config = dict(
    input='log_mel',
    vocab_size=50,
    embed_dim=128,
    encoder_avg_pool_shortcut=True,
    text_encoder_width=128,
    residual_init='none',
    ema_decay=0.995,
)
Rows from block 4 of the audio encoder of a small contrastive audio-text model, named by matrix and row number. Rows with one number belong to one channel. Each number is 500 + 25 x the weight over its row's rms, rounded and kept within 0 to 999. All counts start at 0. Numbers have three digits each.
After each channel's rows are labels from the 100 clips, of 14976, where the channel reaches its highest value: "top examples" is what is common among them; "band" is the frequency band that holds the peak. Only what is clearly more common there than usual is listed. The data: songs of 200 made-up bird species, synthesised, often over outdoor noise. In brackets: how many of the 100.
# convs1: grouped (4 groups) 3x3 conv, stride 2 (encoder.blocks.4.convs.1.weight, 224x56x3x3, standardized in use, each kernel summed), inputs within the group 0-55
# convs2: expand pointwise conv (encoder.blocks.4.convs.2.weight, 448x224x1x1, standardized in use, transposed), outputs 0-49

convs1.131:507473504488482500482490477463491478522479498513490465508449481479482508508515528470485454449505529494560485501517479481471502484523477506492450519494496482463435473501
convs2.131:520452491512513506521531544517475504498523538525508525539507497500539470479527510505491473492522521497503539531491523539520561494542518522516560548496
top examples: reverberation (76); text has "room" (76); text has "reverberant" (76); click (53)
band: 1000 to 2000 Hz (49)

convs1.99:478491446514502495515486499508461513504478506473495554457471468522533524499504535489514495488516477438514442500501491523509513469464496492517488527495506476502435495496
convs2.99:515445527497506523506514503535468507521521499509507497502494511514505515560542494506491548545501478512495501530527500517534495498510501496549500503538
top examples: clipping (62); text has "clipped" (62); white noise (40); pink noise (31)
band: 4000 to 8000 Hz (100)

convs1.59:525522511510485527488493552492485488514485486539516477499520506463463489547546489538487471519491542464472503491537478524485529524524508524489536464528515516482511547491
convs2.59:513497503564538488502502562487513506487496544509523502532507487495538496493507540500496476504522501506490543499503487510487529467543544558489475533518
top examples: harsh note (57); click (41); first syllable: click (38); first syllable: harsh note (29)
band: 1000 to 2000 Hz (50)

convs1.213:531498489525517501592533492517478534529527503554491492527511546540532490514496547477503491492520509483538492498532528507499515509497489528498500507504506488485537506529
convs2.213:500445511497501519544513502536513521517534507549504520501495525499509506502540501504458538535491493480450499526518497521524520490517503496526547504541
top examples: reverberation (100); text has "room" (100); text has "reverberant" (100); click (42)
band: 1000 to 2000 Hz (39)

convs1.145:501439500494481507434493450485484494528484502521477491521505497488494523513522520484483489496497537485561453494509478489446503492525439497480494522496485501485483477472
convs2.145:536489478529511506479508509499519492489509522477517486521526511495515581453493550537552506478516524548524530492496531506468485496496533544470475518473
top examples: click (42); first syllable: click (32)
band: 1000 to 2000 Hz (40)

convs1.179:480446483464469478502464503475519490460502485467508477502471493492478509482488496502480512507506481514484472438492437516483493486510509477458517482499431510507495456495
convs2.179:460481517476498504535515496526488513495514482526508522489470501521497523566524488480454512500496454541457482535492479527533520470503483474533479484531
top examples: clipping (56); text has "clipped" (56); white noise (43); pink noise (33)
band: 4000 to 8000 Hz (99)

convs1.167:506452490484482481464504453489490489475502481473493492502495491485498505491505480490497481497471522490600458486500465484444483487470460516492499489453493497499484489476
convs2.167:509503523512530507486471524516493530518493519464508522515488520529515487487504469533485469509489496455496528470532481528517524514504513523505514541530
top examples: thin (high-pass) (44)
band: 0 to 250 Hz (43)

convs1.9:496539534488494473540460485505537473466454526458485520466483542546486502493501486489490538490469497495467499527503481479464471515474496467503498515485500539495525458496
convs2.9:492440514532510501506517551520497541498521532512505506517501505507571497579530519508492518524537492496430526517500503495528517522529541525535496537540
top examples: harsh note (61); click (38); first syllable: click (38); first syllable: harsh note (31)
band: 1000 to 2000 Hz (47)

convs1.148:505449496488489490458490453494493490478497491484496489514489487490488503494507487486502478488490524491609460487490474484447488498478451515499489500464491491497472478478
convs2.148:517488521515524500486463527516489528503496532456511531513516519520532474502503466518476471505488510485505532469513491521516530500506510521497512539524
top examples: thin (high-pass) (41)
band: 0 to 250 Hz (40)

convs1.221:498489427482478472480506513486506498488510460491500487471487498490486514462491483469481506507487491510491454466497461522487495463516509491483521492415459512512489453513
convs2.221:457502518472483502519515483523431511489514466523493529481456503485475500530522467480486529496478467497504480517483470505530524471508481470523480501523
top examples: clipping (54); text has "clipped" (54); white noise (44); pink noise (30)
band: 4000 to 8000 Hz (95)

convs1.71:465475466476472469533482486527479534475476477475481505463468475497500536481481521472528482478525477506491478526475481480530471469467476468538476503468480466484479481483
convs2.71:507508528449516485484475491506468513458492465481469536490517505532494470521509468529474504452449504478499477480468483520532524522510457475502525510516
top examples: rich in harmonics (60); mains hum (27)
band: 4000 to 8000 Hz (58)

convs1.22:513467494518502473525515489485514516529529450512480497475496504481492434453518521462457496525521513467469499512501493496478499468457460499493510524524460499479453521511
convs2.22:499497522507507523559517512535494506523532499554501506495475500505511505513524499491476538526494489524504494534538518510524491510487500491541499492505
top examples: white noise (55); clipping (42); text has "clipped" (42); pink noise (36)
band: 4000 to 8000 Hz (100)

convs1.85:480482450486485467540490498538485519482480483468495503484454472485492530461475536480540500492522469498494477527488473476541490479453502475545473496478479479490485473499
convs2.85:456545508473456511490498470499491480526510484477511481516493498473517491514505497480527520476527493479561502518481478481519526462503494479523543528469
top examples: mains hum (25)
band: 4000 to 8000 Hz (52)

convs1.73:486484453484489469531496477533501526474486501471495512461469477483499530455478515481523488488530474498483484534474477472526466462438494461524478499470496467496486476506
convs2.73:467486525451465489494482472504455508493502470463476519483501524515482488513510469519533486449476513502529470488460475516523515505450488480509537500495
top examples: mains hum (25)
band: 4000 to 8000 Hz (62)

convs1.112:516439478496498500480476464479494509528485460527519475498485514487521515514510537531476500490488489506526459446516485479442487513528455482512478498516484536476492452489
convs2.112:496502513497503542514506514560462518549543512496488500517519529501533523474540519521529531527524539533516522528516514503531492521468505507558487517495
top examples: white noise (38)
band: 0 to 250 Hz (58)

convs1.149:480458495502457519488505455478495503518505503505480487500487496506492510514509515446510494464453514509577489439511471483461468484520464501489498513487475504477480489463
convs2.149:537473511515520519533518523506496525507537510508513488528533521497519505495530513520516565506512510510493520532516526543501510506552517508509492520497
top examples: click (44); first syllable: click (33)
band: 1000 to 2000 Hz (47)

convs1.60:454489452469472479519500488519487519471503487485480515451454450510507516459480526489529482481520481505494487523457481490513475466443483482513493520470487474505476474502
convs2.60:477517534475481510459514481522447521521523469500505520497449510508494486518528441517503508505489533513437498532492483483516499532493495477542535503503
top examples: clipping (62); text has "clipped" (62); pink noise (25); white noise (25)
band: 4000 to 8000 Hz (85)

convs1.29:508495487506502495548491510499525469522510494518485487515493480472485537471514488522503503500472516466482512493445447480475475489482462461548513501486497490497474417522
convs2.29:504444528493510520529514501511502530520534496550520506498514514499500503556540501507503548544498494472479500528518510505530491516507491493547538510534
top examples: high song (69); mains hum (35)
band: 4000 to 8000 Hz (58)

convs1.63:472460447486467459504477501513483511486504501471487525458460479509515520480482523484516495472514473512487476515478466482515485442466483470519490514468505447514470467502
convs2.63:466524532473460508500507490516496502499516468517493513504468522515470477473518461511503513484480510558481484509494476478518496473485488473537570485530
top examples: clipping (60); text has "clipped" (60); white noise (33); pink noise (27)
band: 4000 to 8000 Hz (100)

convs1.194:491490499522549500541500487499538507525520512537497499539509558527545496498507538491539484489577493495526505530533524527510521530484492517479475504482493487487530506514
convs2.194:485476522500515514545515506533549510516535504552515517503505525520512498560542505487482541544487427497454501525530502518519490500510504496528510495528
top examples: reverberation (99); text has "room" (99); text has "reverberant" (99); click (36)
band: 1000 to 2000 Hz (48)